From a checkpoint of a small masked spectrogram model.
Training: soap at rate 0.0042, 17100 steps.
Data: 26041 training examples, 84.1 epochs.
Rows from block 9 of the encoder of a small masked spectrogram model, named by matrix and row number. Rows with one number within an expert belong to one neuron, the router's apart. Each number is 200 + 30 x the weight over its row's rms, rounded and kept within 0 to 999. All counts start at 0.
Before each expert's rows are labels from the 100 clips, of 14976, where the router gives the expert most weight on average: "strongest on" is what is common among them. Only what is clearly more common there than usual is listed. The data: short pieces for a synthesised band: melody, chords, bass and drums. In brackets: how many of the 100.
# router: router (encoder.blocks.9.mlp.router.weight, 32x128, trained with AdamW), inputs 0-127
# up: expert up (encoder.blocks.9.mlp.up, 32x64x128), inputs 0-127
# down: expert down (encoder.blocks.9.mlp.down, 32x128x64, transposed), outputs 0-127

# expert 5
strongest on: muffled (low-pass) (52); drum pattern: march (44); marimba-like (36)
router.5,196,218,199,186,214,201,198,212,196,196,205,186,209,165,201,213,212,198,194,386,214,201,171,219,191,177,191,203,200,197,208,211,196,198,221,181,214,197,191,240,183,194,179,208,209,224,211,192,198,194,199,197,207,228,195,194,206,209,201,191,83,164,194,143,234,233,201,196,194,199,190,198,197,193,197,213,194,211,205,208,189,330,204,195,195,219,178,194,191,202,200,188,195,127,198,192,212,194,200,238,220,203,207,174,204,184,210,197,199,194,196,208,203,183,212,202,179,218,194,203,230,201,205,204,209,339,185,193
up.16,229,168,226,160,251,190,179,216,214,131,211,167,208,151,228,179,205,185,202,187,290,200,204,220,210,202,197,193,196,146,240,148,244,172,208,225,219,209,227,183,224,197,215,205,224,161,203,201,199,191,203,152,198,238,182,205,216,237,163,221,154,171,205,151,217,230,205,210,190,222,170,234,196,171,190,150,191,202,166,205,236,204,190,234,181,209,180,209,217,189,233,183,177,242,164,175,181,145,179,257,204,163,194,140,170,194,223,213,231,201,158,209,175,160,245,207,211,211,211,178,170,168,247,289,179,138,258,232
down.16,217,145,175,238,175,186,209,202,182,205,153,154,203,192,207,171,189,199,216,161,230,186,167,264,203,228,233,213,228,164,186,142,211,207,190,245,214,225,171,216,200,182,200,189,211,231,242,178,242,232,229,166,223,166,213,215,195,213,191,119,212,184,237,110,225,251,226,191,229,226,238,261,182,234,208,177,214,197,223,228,200,179,206,205,194,217,216,253,195,217,220,201,207,121,211,174,200,141,262,176,207,166,196,147,190,213,187,179,229,165,269,176,167,154,193,184,218,228,196,154,214,220,190,200,190,157,211,210
up.17,218,236,188,215,201,181,192,197,197,214,214,150,217,203,187,236,203,181,148,170,158,194,151,239,180,264,233,197,247,201,170,187,175,194,164,243,199,141,217,214,198,252,193,177,219,193,237,229,194,237,194,220,210,236,221,240,223,200,231,232,183,243,187,171,246,229,235,265,200,255,185,195,224,219,208,196,202,180,206,198,199,239,180,164,204,219,263,144,223,210,199,199,157,187,199,212,151,183,242,161,174,204,133,184,212,191,148,189,194,218,224,196,246,215,178,209,232,178,134,219,240,242,153,134,164,158,212,182
down.17,223,147,200,261,239,134,203,186,214,221,179,238,222,142,196,212,166,172,203,185,238,222,223,222,214,130,159,180,139,249,197,262,222,253,223,219,211,167,227,191,166,196,190,193,193,210,217,246,200,190,202,203,218,253,222,142,160,198,241,178,155,232,157,162,172,236,209,212,200,159,200,199,207,183,173,188,217,190,204,196,203,238,217,186,248,164,219,159,179,149,210,206,283,170,162,203,182,226,161,195,234,193,184,218,187,170,188,220,178,192,204,235,191,177,157,217,257,209,167,226,224,204,159,183,241,217,191,190
up.18,209,202,206,204,243,154,199,200,208,188,184,220,211,167,201,190,251,243,218,214,262,212,216,167,186,197,194,209,124,234,178,145,202,173,221,237,282,253,210,169,195,176,200,220,228,188,245,217,223,204,218,162,221,216,197,189,222,169,191,188,145,183,177,195,161,181,195,217,200,175,174,200,182,207,176,172,184,192,215,246,188,134,205,239,197,173,237,183,179,154,214,175,224,158,170,179,196,195,207,198,155,223,273,215,244,177,175,200,222,160,186,246,255,183,209,229,206,221,215,160,124,254,185,258,202,230,184,150
down.18,186,259,196,262,171,264,232,203,193,188,199,231,190,183,223,220,241,220,198,207,164,207,182,260,199,196,194,276,246,225,188,253,193,201,188,186,201,209,257,197,179,223,198,162,202,207,158,159,216,190,200,210,220,210,201,228,180,228,181,169,222,203,136,125,221,206,204,215,259,168,221,198,190,211,200,217,193,184,258,220,192,173,192,259,181,195,146,202,196,196,181,196,155,220,215,222,198,254,193,190,192,206,149,189,175,204,189,139,217,152,259,197,164,211,203,177,234,190,198,181,117,183,210,199,123,195,214,163
up.19,222,180,163,187,159,204,149,166,198,209,194,185,230,241,211,227,148,220,165,211,147,188,187,200,213,214,183,220,239,238,195,232,138,190,215,208,176,204,216,220,188,197,204,171,190,226,211,122,209,258,209,211,190,171,196,156,219,232,195,169,209,128,180,147,268,301,220,196,213,201,190,208,137,221,213,213,228,250,199,165,196,214,175,186,169,273,187,177,184,216,235,171,198,215,190,209,162,204,224,244,148,233,217,236,181,228,207,205,190,194,211,171,255,204,208,211,219,176,229,211,244,207,207,138,212,205,171,179
down.19,212,91,165,227,251,179,174,172,191,221,211,245,210,171,208,178,209,164,232,178,214,187,227,251,187,170,184,172,151,206,213,205,217,251,194,186,187,201,173,182,181,199,226,195,171,204,198,157,206,181,162,197,215,193,215,165,203,209,206,181,209,220,215,252,224,221,172,246,247,169,145,236,186,172,241,212,226,234,164,159,224,231,192,259,201,219,244,189,189,199,206,197,260,181,169,207,200,221,222,172,174,239,295,194,246,169,207,215,214,172,107,201,215,189,171,210,197,184,176,230,229,194,191,221,257,184,184,208
up.20,263,185,210,209,151,143,231,208,194,235,205,212,208,187,197,228,240,199,242,165,226,199,196,207,203,172,201,181,201,223,263,161,222,191,271,232,201,173,222,254,289,178,191,223,236,231,154,191,175,206,195,148,209,244,194,157,195,193,165,207,279,250,208,205,227,158,211,231,204,199,164,228,212,201,210,249,159,203,248,233,225,223,178,192,188,183,207,171,200,182,207,188,164,231,215,152,204,212,238,162,186,215,171,178,165,199,194,192,189,221,195,179,219,192,187,206,157,99,210,159,225,194,192,173,172,244,189,198
down.20,237,250,234,126,173,225,181,215,185,161,100,200,182,195,225,187,190,196,174,208,216,170,164,210,214,199,188,187,193,240,196,259,201,199,208,155,228,180,155,168,215,219,190,199,183,212,258,218,182,198,180,148,211,198,189,158,197,182,211,233,212,175,206,227,206,241,275,205,181,216,216,127,173,219,230,163,195,191,202,187,203,216,208,231,199,165,234,194,208,180,184,195,223,205,175,235,180,252,239,212,197,244,138,186,201,219,182,192,162,207,251,175,248,261,180,247,161,193,237,127,226,171,238,207,197,169,215,197
up.21,207,203,202,236,156,181,203,234,192,195,196,211,226,217,199,219,139,216,151,138,234,219,212,151,204,208,217,223,244,161,177,195,179,211,180,159,96,200,170,199,227,210,155,190,218,202,255,183,207,223,223,162,184,201,203,262,206,146,201,214,195,278,196,193,203,162,216,203,211,259,222,204,208,182,177,222,218,197,214,158,227,301,207,162,214,197,229,209,196,217,175,221,207,146,179,207,196,164,183,238,238,187,191,249,240,196,207,238,185,216,231,235,206,215,218,207,203,234,244,214,255,182,167,178,174,181,157,189
down.21,202,167,227,215,204,164,175,189,225,185,227,207,180,180,171,186,166,189,229,213,198,214,219,148,202,139,209,165,134,283,198,247,224,244,221,224,203,149,224,201,210,188,229,194,180,178,250,217,196,163,211,154,200,253,216,163,230,200,252,229,183,242,225,238,205,168,142,197,191,173,165,197,201,202,181,206,173,199,158,161,220,232,217,147,184,217,243,138,214,176,209,204,236,241,183,225,204,141,229,203,224,231,250,190,203,215,186,206,159,194,272,198,250,200,214,223,181,152,155,227,218,162,180,181,165,228,208,201
up.22,226,215,129,212,198,227,211,203,199,206,239,184,209,215,228,141,136,203,235,174,191,187,144,161,211,251,165,171,194,174,228,185,157,185,201,169,234,223,249,250,176,197,199,188,164,213,219,115,200,235,197,211,176,203,209,179,227,199,212,139,220,142,209,216,153,217,212,219,210,214,173,189,221,252,199,183,197,244,233,215,222,256,192,179,172,171,212,175,240,217,191,178,197,199,222,216,172,207,281,222,206,176,189,201,128,238,191,202,176,222,186,197,169,199,235,210,271,211,198,219,157,240,222,167,247,161,209,201
down.22,185,154,180,176,176,209,231,182,188,245,204,211,205,228,214,234,202,207,211,146,226,186,199,162,191,245,191,207,176,143,215,103,188,193,217,248,193,227,253,200,176,198,221,189,223,228,160,198,217,224,184,218,186,205,192,217,194,191,205,212,195,175,153,266,190,244,212,206,245,175,209,207,229,216,248,235,216,196,202,193,212,201,226,190,218,209,215,216,153,229,196,174,151,173,188,217,157,199,173,109,204,174,194,165,246,198,201,199,223,118,117,258,155,213,181,144,250,192,238,187,199,214,203,202,248,191,216,218
up.23,188,198,212,202,164,148,183,159,203,191,213,188,208,237,182,254,238,173,264,167,167,217,176,186,204,179,182,171,234,170,210,180,220,212,227,218,294,186,217,152,212,248,195,199,169,187,238,175,159,162,183,192,198,243,192,176,235,242,200,216,203,214,216,206,213,233,188,264,197,219,230,197,210,188,207,187,171,209,139,194,197,191,213,203,193,240,196,166,140,206,205,199,223,222,232,214,241,236,164,223,222,204,167,221,267,194,203,189,249,114,221,186,204,167,240,174,107,208,182,187,230,226,220,219,166,251,195,204
down.23,161,197,228,139,222,232,235,177,197,160,232,158,197,196,220,201,167,167,220,222,216,195,228,203,212,187,199,233,193,187,220,256,203,198,192,226,212,177,162,197,211,138,210,192,209,170,234,259,189,199,212,176,180,171,220,189,206,189,209,210,206,191,246,87,241,167,193,206,184,229,181,196,201,186,194,162,204,218,187,230,178,205,244,206,221,197,193,245,205,206,184,202,225,204,218,195,216,240,161,178,163,212,243,64,164,214,203,192,159,262,161,198,219,235,178,243,223,201,176,146,229,228,202,199,256,192,181,203

# expert 7
strongest on: organ-like (47); melody instrument: organ-like (41); clap (34)
router.7,213,242,225,285,242,185,220,208,198,251,258,169,253,195,227,209,192,236,209,213,231,214,210,244,143,183,197,177,150,189,205,251,223,221,179,180,225,263,167,204,220,194,174,172,246,218,217,181,162,198,198,201,211,186,141,197,210,217,167,207,180,204,166,215,220,180,227,216,250,202,202,221,172,156,170,250,225,179,238,154,235,245,199,150,183,185,185,238,174,254,241,195,198,175,233,185,160,158,220,207,193,189,211,187,181,162,210,173,204,193,177,167,229,180,219,252,178,172,175,197,220,140,206,185,209,232,143,143
up.16,240,202,189,187,252,172,171,189,181,248,238,145,209,234,222,214,164,191,240,196,182,177,178,223,188,175,183,136,168,180,271,219,181,183,181,197,213,219,226,205,197,184,215,198,228,206,208,238,169,191,229,235,215,169,192,198,167,183,236,227,208,167,189,178,184,245,204,189,215,150,212,161,153,218,224,238,165,154,200,219,179,291,215,208,205,245,239,109,207,231,244,205,172,169,183,197,172,158,240,251,202,193,192,242,243,217,215,182,183,157,216,188,190,216,211,182,261,232,162,187,197,195,188,212,240,220,236,149
down.16,235,210,179,240,172,215,211,168,210,207,168,159,214,220,205,273,213,181,202,163,151,183,248,189,187,208,171,236,182,184,212,142,175,181,166,178,212,181,205,222,221,204,213,242,193,211,211,200,207,198,191,218,215,167,201,155,214,165,203,237,204,145,213,248,183,199,205,181,189,207,189,208,190,185,160,216,165,192,201,219,209,191,249,218,298,193,234,247,200,220,186,157,218,164,204,213,251,143,212,233,196,174,172,130,256,197,239,173,191,191,167,230,242,177,191,210,178,183,198,331,160,190,195,201,173,183,210,203
up.17,207,213,157,205,180,242,218,156,197,228,227,210,224,161,234,220,191,183,215,216,181,215,182,199,195,167,181,201,207,221,201,182,237,191,201,224,151,221,166,185,157,267,236,141,158,228,232,119,206,215,220,211,130,220,184,245,276,198,224,195,127,171,168,244,238,223,224,170,223,226,178,223,263,175,225,231,196,193,198,164,202,161,218,210,201,239,147,208,180,227,121,215,232,198,193,203,181,215,180,174,184,194,184,191,220,202,193,206,182,168,170,221,199,120,228,222,202,194,246,226,186,180,164,189,199,180,197,236
down.17,219,268,209,218,178,212,232,198,208,218,234,221,237,169,233,217,235,237,209,212,218,164,209,217,216,178,182,247,222,133,188,195,214,198,205,195,191,177,198,214,223,175,165,196,177,149,225,271,164,204,217,212,182,197,195,225,185,214,224,143,178,244,168,115,237,229,199,226,195,188,194,192,196,267,162,169,188,218,207,219,204,160,184,187,170,202,253,200,182,225,186,240,218,196,138,216,144,201,235,149,230,162,166,215,216,191,223,215,159,192,283,155,154,216,192,209,171,161,211,154,146,175,182,214,160,202,208,183
up.18,239,179,226,228,120,244,206,216,208,193,222,235,168,191,199,161,216,234,150,190,215,190,205,216,190,176,227,215,260,194,195,218,192,208,178,164,164,204,213,181,219,150,200,208,179,189,153,218,173,222,214,201,286,232,208,186,251,154,187,154,202,241,246,222,195,148,182,236,171,187,242,227,188,147,196,123,260,215,192,199,201,194,196,208,182,184,179,224,183,197,186,145,270,231,192,183,198,188,177,222,157,218,219,213,253,195,188,177,210,205,188,176,219,191,183,239,153,206,280,167,149,195,213,175,223,171,207,199
down.18,216,120,214,112,210,157,192,212,189,201,226,200,174,197,221,128,215,206,232,191,250,169,180,224,190,155,233,153,197,268,233,189,186,188,199,224,210,223,226,196,178,199,222,167,226,180,153,137,219,236,183,158,191,205,197,206,204,210,160,188,204,215,204,201,195,215,190,217,259,196,208,146,195,240,202,159,189,200,202,150,195,245,179,186,118,187,190,152,218,217,193,221,187,195,237,193,185,183,184,235,213,165,211,243,171,227,208,240,187,271,181,265,188,197,235,230,198,244,253,187,228,244,209,194,200,223,192,212
up.19,263,211,139,193,205,183,172,218,193,187,212,196,164,234,187,208,182,206,228,237,178,230,202,138,224,180,185,243,169,207,123,253,210,191,223,191,216,211,237,190,171,175,217,231,164,180,162,227,165,246,252,179,206,187,208,206,228,154,234,257,183,157,233,214,196,267,200,199,187,194,179,195,249,198,193,187,197,208,203,211,194,220,165,220,195,181,234,219,197,215,166,196,189,181,208,213,176,152,161,246,199,192,177,233,175,223,231,194,203,256,217,148,173,192,191,184,138,180,184,122,146,230,187,256,225,257,167,233
down.19,214,239,242,273,182,216,216,204,217,180,165,221,223,180,207,186,225,214,201,210,218,186,205,206,212,168,148,220,231,187,233,165,223,179,172,234,230,144,249,184,192,189,197,252,170,176,203,122,213,229,239,184,186,212,207,156,242,184,187,210,211,169,267,188,185,244,166,162,234,226,214,185,194,214,272,167,197,180,213,190,191,234,165,216,250,199,198,174,214,233,180,199,161,174,214,180,153,158,170,185,205,155,186,157,244,208,237,200,176,170,202,272,221,163,213,251,173,207,197,153,150,151,193,231,222,174,204,232
up.20,172,210,208,233,192,283,228,190,201,163,198,207,157,175,236,167,246,213,207,192,263,173,207,216,187,196,208,146,211,241,237,199,216,204,160,185,208,213,184,202,145,184,140,203,216,200,199,256,215,197,195,201,204,177,212,220,202,249,184,247,216,200,214,192,200,220,193,137,173,154,207,190,123,170,198,177,247,234,192,215,209,148,217,188,219,80,203,182,214,202,199,193,196,214,212,188,216,246,219,201,158,230,254,211,280,136,193,170,223,194,193,185,189,213,215,203,203,208,203,192,139,226,190,208,215,177,235,214
down.20,197,175,173,248,234,159,229,199,186,237,209,221,199,185,212,143,207,238,182,215,176,200,196,177,180,162,209,150,166,267,208,199,181,200,191,227,199,238,156,179,210,241,207,161,238,200,194,173,238,177,186,173,217,201,158,220,194,214,190,185,162,201,230,174,233,145,211,189,180,175,176,168,205,188,188,212,202,206,186,158,150,206,186,192,259,245,270,142,180,186,207,236,232,192,222,216,250,196,173,206,157,176,235,312,189,223,197,229,214,222,133,132,184,213,190,213,173,207,235,188,216,261,195,215,238,203,201,203
up.21,224,223,194,176,193,208,185,189,200,209,200,218,167,224,199,213,140,155,188,237,150,196,179,195,212,201,201,182,201,129,179,158,198,221,167,195,154,200,223,226,184,235,277,204,229,153,187,218,234,210,187,211,155,199,173,250,209,256,179,219,197,226,292,126,166,182,178,185,202,181,174,173,162,183,200,197,193,169,195,198,194,241,207,197,185,206,208,210,206,201,203,120,209,262,208,185,220,213,219,176,184,214,257,259,175,192,180,199,136,170,194,211,220,195,206,202,217,231,202,200,210,258,263,209,154,274,201,190
down.21,158,212,196,235,200,193,186,216,206,141,182,104,223,165,219,203,173,205,189,152,181,196,204,183,208,151,189,203,258,165,159,192,195,207,193,215,222,185,190,199,188,198,203,238,177,222,219,269,236,192,239,138,217,227,208,159,234,186,185,191,241,234,267,278,182,182,173,185,207,182,191,265,222,241,204,209,195,188,194,217,183,124,226,196,246,225,156,162,198,207,186,160,193,156,168,209,252,161,206,154,177,234,201,224,217,198,232,217,187,205,220,181,228,222,214,210,211,155,191,167,174,215,237,244,172,233,234,206
up.22,193,193,168,240,182,145,195,149,212,235,213,226,222,218,239,216,199,183,182,214,197,192,256,196,231,175,200,237,100,215,182,184,246,197,189,188,210,228,207,224,185,245,202,217,206,211,207,142,213,223,188,201,181,241,181,108,262,196,156,133,216,145,188,197,114,163,165,184,187,224,187,214,170,197,191,212,174,203,212,189,198,179,210,192,217,153,171,213,233,185,197,223,199,184,192,213,228,202,242,128,213,182,199,208,208,175,158,234,155,189,198,208,203,197,179,219,133,202,243,187,236,219,201,204,193,140,243,215
down.22,262,177,219,220,204,201,242,234,197,197,230,212,209,168,187,142,169,204,223,184,214,209,121,193,192,238,215,210,143,220,242,183,201,183,207,193,192,235,129,229,211,240,161,110,199,195,166,223,191,179,229,254,197,204,203,219,169,179,221,211,216,211,248,142,179,164,208,169,174,217,200,184,213,192,190,221,187,220,192,276,219,176,243,205,137,199,224,223,176,204,171,202,254,199,236,230,255,244,190,181,206,237,227,179,230,207,147,193,198,191,223,117,213,188,153,190,235,196,172,199,172,222,201,176,196,214,203,176
up.23,193,197,190,302,174,191,225,198,209,178,204,223,185,210,220,192,248,190,249,207,233,210,192,230,167,192,184,184,253,242,166,211,224,179,243,208,128,214,171,179,223,231,216,212,203,196,198,156,214,193,167,210,218,266,200,201,245,93,182,182,190,188,163,160,158,129,188,172,203,202,209,205,173,217,184,223,173,249,141,211,155,187,201,188,174,156,166,187,226,183,180,216,184,238,191,214,230,204,224,178,190,204,234,143,179,223,211,207,256,195,214,143,219,221,223,211,184,182,176,170,221,194,152,210,183,176,165,170
down.23,243,197,248,158,194,189,206,177,197,220,194,265,187,209,226,190,201,243,227,195,233,162,199,165,199,243,238,204,145,276,196,245,201,200,231,172,227,213,96,199,187,202,196,198,204,177,176,180,183,221,161,191,199,170,230,231,184,218,186,216,158,181,175,195,230,220,193,206,196,238,194,187,193,257,188,179,181,224,178,178,188,108,213,171,95,193,244,186,190,203,224,228,156,190,222,187,153,247,183,210,200,181,252,194,190,185,190,225,245,219,140,189,222,189,196,199,208,240,231,222,202,212,181,214,239,174,213,168

# expert 20
strongest on: reverberation (69); organ-like (53); melody instrument: organ-like (36); drum pattern: march (31)
router.20,161,241,228,239,238,202,199,229,198,212,224,228,257,172,188,211,213,217,236,249,203,207,262,254,178,172,187,185,152,213,194,309,217,196,195,177,217,187,183,222,204,190,175,202,241,172,224,191,189,172,193,205,191,204,188,179,199,222,166,182,163,200,159,203,194,174,206,229,243,195,230,219,192,181,195,205,229,232,214,209,240,269,198,189,149,197,193,179,122,207,215,177,232,160,221,200,198,125,189,190,195,205,164,192,182,188,160,157,201,187,253,165,211,173,247,223,175,220,171,205,212,166,272,177,222,232,176,125
up.16,184,203,216,236,154,154,197,191,210,233,177,197,232,233,225,156,217,215,187,226,228,175,229,184,180,173,165,188,220,200,223,142,185,193,169,183,155,220,188,209,188,252,222,157,256,222,180,171,249,197,184,234,226,274,243,234,200,153,187,185,295,151,195,186,219,219,200,191,176,220,187,188,230,247,182,151,173,177,199,200,221,159,210,205,193,205,193,212,245,182,225,213,161,175,199,214,171,212,246,283,185,228,202,240,295,211,227,203,204,212,185,195,186,176,229,159,167,185,185,189,221,246,192,220,241,196,168,191
down.16,217,226,177,263,196,204,189,197,189,232,152,253,197,174,213,184,213,212,165,223,306,219,246,202,192,173,192,189,201,194,184,163,199,169,245,239,179,195,166,239,179,214,184,218,143,209,183,224,178,163,209,188,208,178,246,243,190,226,163,207,164,197,175,283,181,207,216,190,244,236,199,180,210,210,198,161,158,195,210,194,168,158,166,157,166,200,210,273,197,167,195,246,178,142,200,230,202,146,208,174,193,212,242,225,177,159,201,212,165,214,234,242,215,183,219,193,155,230,169,258,220,167,205,192,216,217,210,166
up.17,200,182,172,123,200,183,171,185,208,189,194,206,227,178,164,211,148,232,236,225,233,205,166,229,238,179,186,172,186,227,244,184,154,229,204,237,215,239,153,185,196,220,177,199,112,190,255,200,200,219,241,188,136,170,193,191,211,228,190,250,239,189,217,252,231,164,192,201,163,207,204,233,205,254,229,163,198,244,156,200,218,233,187,217,225,287,233,220,206,205,199,188,189,200,194,193,178,183,238,219,212,186,180,188,165,180,163,208,213,139,204,235,175,190,158,157,159,144,180,218,165,203,194,206,260,197,203,229
down.17,158,189,209,204,222,242,257,248,196,186,120,193,202,264,195,210,205,195,210,211,263,249,200,166,166,203,160,215,226,237,239,210,192,208,219,277,191,209,191,203,183,167,205,152,181,191,204,267,217,202,198,207,218,166,193,188,175,180,236,200,202,142,245,122,179,227,189,179,213,158,180,244,203,224,232,169,202,185,222,214,257,217,210,194,131,188,167,224,167,238,221,169,233,140,152,155,227,183,163,177,205,229,220,189,211,199,191,195,197,215,152,162,238,204,219,200,174,185,219,188,155,213,200,228,216,202,231,184
up.18,179,196,157,202,133,175,197,179,208,200,212,208,170,215,179,185,250,190,197,202,138,197,215,196,200,233,164,254,211,202,220,212,167,203,233,203,163,229,149,249,242,229,201,167,226,269,156,165,209,199,187,202,187,179,206,250,246,200,210,215,164,239,279,222,186,159,192,157,181,193,154,214,235,183,190,231,171,165,212,221,180,273,204,215,189,138,171,236,225,181,209,230,203,201,195,205,251,212,209,179,181,228,221,237,206,185,178,215,162,239,204,165,205,208,230,194,140,224,208,222,152,186,220,205,262,265,162,193
down.18,165,271,217,189,150,265,225,200,216,263,148,240,173,230,244,190,226,220,177,203,229,180,225,214,208,200,200,181,189,208,199,132,198,198,186,192,160,211,219,254,188,195,129,187,171,168,162,212,245,154,226,163,211,188,232,261,193,189,236,206,157,222,199,238,218,222,199,209,246,220,216,188,181,206,143,146,193,209,196,203,221,183,193,170,249,199,162,227,202,123,209,221,236,205,167,189,158,176,199,210,211,240,239,145,195,172,227,182,179,246,131,198,189,167,195,217,183,183,221,219,213,220,210,220,207,226,211,168
up.19,204,219,194,219,217,231,183,189,199,230,178,203,211,171,189,171,210,174,160,196,216,236,225,173,174,223,145,223,231,122,188,190,202,188,193,186,200,211,262,245,256,217,211,215,182,215,238,238,195,211,209,169,182,108,214,209,173,241,183,172,116,162,236,205,175,170,203,234,224,198,222,210,194,210,196,150,205,165,198,163,231,184,205,189,237,217,204,179,194,193,218,142,247,210,201,210,247,176,165,171,179,232,175,217,162,230,221,203,211,245,200,167,207,210,177,184,111,150,209,112,189,199,225,168,206,186,239,190
down.19,203,292,207,163,226,238,176,238,207,176,196,192,175,243,202,212,176,219,197,257,211,222,172,213,213,241,237,212,216,159,240,239,210,219,200,188,174,226,229,185,189,200,181,188,244,186,179,160,175,254,156,142,180,204,139,149,190,228,223,151,217,162,217,269,173,221,189,188,212,143,174,206,180,168,221,230,211,202,164,195,219,212,171,158,200,222,145,238,187,236,212,166,259,205,169,166,203,201,204,180,223,233,179,207,190,253,196,164,194,218,198,191,156,237,215,191,210,166,214,201,152,226,143,181,179,260,184,220
up.20,148,243,253,211,203,213,190,179,207,178,231,217,180,214,199,166,228,178,234,220,175,194,230,184,195,204,186,216,276,142,165,216,222,215,153,148,162,221,182,224,212,157,133,182,243,255,212,251,199,218,190,222,182,231,191,213,207,221,188,235,164,182,252,180,160,195,203,147,141,183,215,196,185,181,181,170,149,234,264,216,158,237,219,172,232,134,200,245,203,191,204,274,203,213,201,220,185,233,179,270,195,214,183,237,206,167,218,147,224,198,230,192,175,183,186,190,193,175,204,179,174,218,213,218,214,229,203,179
down.20,199,243,219,163,178,214,196,180,211,232,225,240,225,178,238,217,202,188,204,170,248,177,195,175,204,213,218,188,244,155,245,205,171,190,166,206,158,255,173,233,202,247,177,183,174,171,146,120,218,175,179,236,236,211,214,239,226,192,232,238,168,222,164,209,211,207,247,217,207,238,204,188,186,193,199,194,184,208,181,258,189,128,200,187,186,200,172,229,235,169,204,203,151,176,211,269,149,213,198,110,217,218,272,199,180,174,178,204,201,211,243,155,159,180,184,240,240,210,188,145,209,173,211,224,205,184,209,197
up.21,253,206,194,210,217,140,201,193,206,182,198,205,196,216,217,154,193,220,173,174,126,202,204,187,212,203,221,154,184,224,285,163,118,167,174,168,192,270,232,186,194,228,162,173,172,155,214,224,197,191,179,262,226,241,211,178,194,208,185,235,284,126,198,223,235,192,224,230,204,149,161,164,165,229,223,227,208,250,200,210,186,180,186,182,200,158,230,201,202,203,211,240,196,192,197,221,160,166,217,197,182,210,228,214,216,203,172,206,203,181,204,188,200,178,201,201,153,232,215,218,232,191,210,240,223,267,254,191
down.21,229,198,185,160,233,245,255,195,191,173,119,184,247,189,190,200,219,224,109,204,242,252,172,156,161,178,205,165,233,177,174,179,222,210,215,227,202,180,207,200,192,208,128,138,186,200,161,244,185,170,201,237,196,213,221,201,194,236,192,230,238,189,255,159,197,256,186,192,200,162,195,184,208,229,161,171,199,181,207,194,181,271,162,160,160,194,237,170,187,224,199,233,195,247,198,174,197,169,191,272,196,208,196,239,186,210,231,188,198,163,244,238,213,199,204,210,181,222,237,235,197,232,195,197,221,223,240,187
up.22,213,186,225,206,196,119,199,199,189,275,202,218,192,228,191,152,216,206,161,176,192,206,197,192,215,212,177,248,140,212,143,147,172,182,224,208,172,218,291,239,250,184,186,207,161,174,197,170,203,198,193,153,149,207,207,227,175,201,215,179,225,230,238,218,174,218,208,189,169,198,212,177,195,220,194,192,159,239,179,211,154,173,180,223,186,103,214,226,232,182,177,213,229,228,201,223,179,215,223,245,200,210,194,245,222,188,249,167,206,250,190,215,216,191,169,192,120,160,207,173,248,202,213,195,225,248,191,186
down.22,203,203,188,224,191,231,210,191,190,165,219,192,181,208,212,198,223,186,144,201,217,208,215,197,209,202,174,207,179,241,189,162,198,193,219,144,187,171,212,212,176,195,207,215,183,184,155,279,211,178,244,221,228,242,224,237,213,220,193,231,202,189,167,327,223,174,185,219,188,180,209,210,215,176,188,220,206,205,173,236,193,326,238,172,138,210,186,177,182,179,216,243,160,159,143,192,212,247,154,173,200,197,196,182,204,167,201,214,225,183,211,126,205,158,200,224,205,158,205,211,211,203,168,227,245,192,170,199
up.23,141,216,243,146,178,241,212,203,203,148,241,202,235,244,188,235,222,199,295,167,204,176,197,249,225,240,199,185,224,217,237,169,165,221,222,185,181,222,175,200,219,181,150,190,239,163,185,211,179,249,217,258,189,175,199,223,173,189,204,249,189,177,236,150,226,158,207,140,177,213,162,236,154,223,189,186,185,223,187,187,222,255,188,210,188,155,193,165,227,239,216,194,209,194,207,201,207,204,167,149,217,213,198,115,182,177,214,196,181,141,213,193,166,195,169,205,236,202,205,188,197,218,216,128,199,187,208,212
down.23,212,113,215,220,175,208,152,164,189,189,188,242,230,233,211,197,228,204,298,204,185,214,194,178,201,199,143,190,181,177,169,184,189,179,176,223,158,223,186,198,199,183,178,173,159,177,153,241,202,209,212,222,193,200,207,206,190,205,204,198,242,215,224,131,209,226,238,210,240,175,201,240,224,212,197,174,181,192,197,195,205,97,195,215,176,185,166,191,202,216,182,211,251,252,203,202,192,210,178,171,196,189,274,239,148,156,209,215,207,215,227,230,232,201,195,225,161,275,177,156,213,182,218,212,231,176,265,230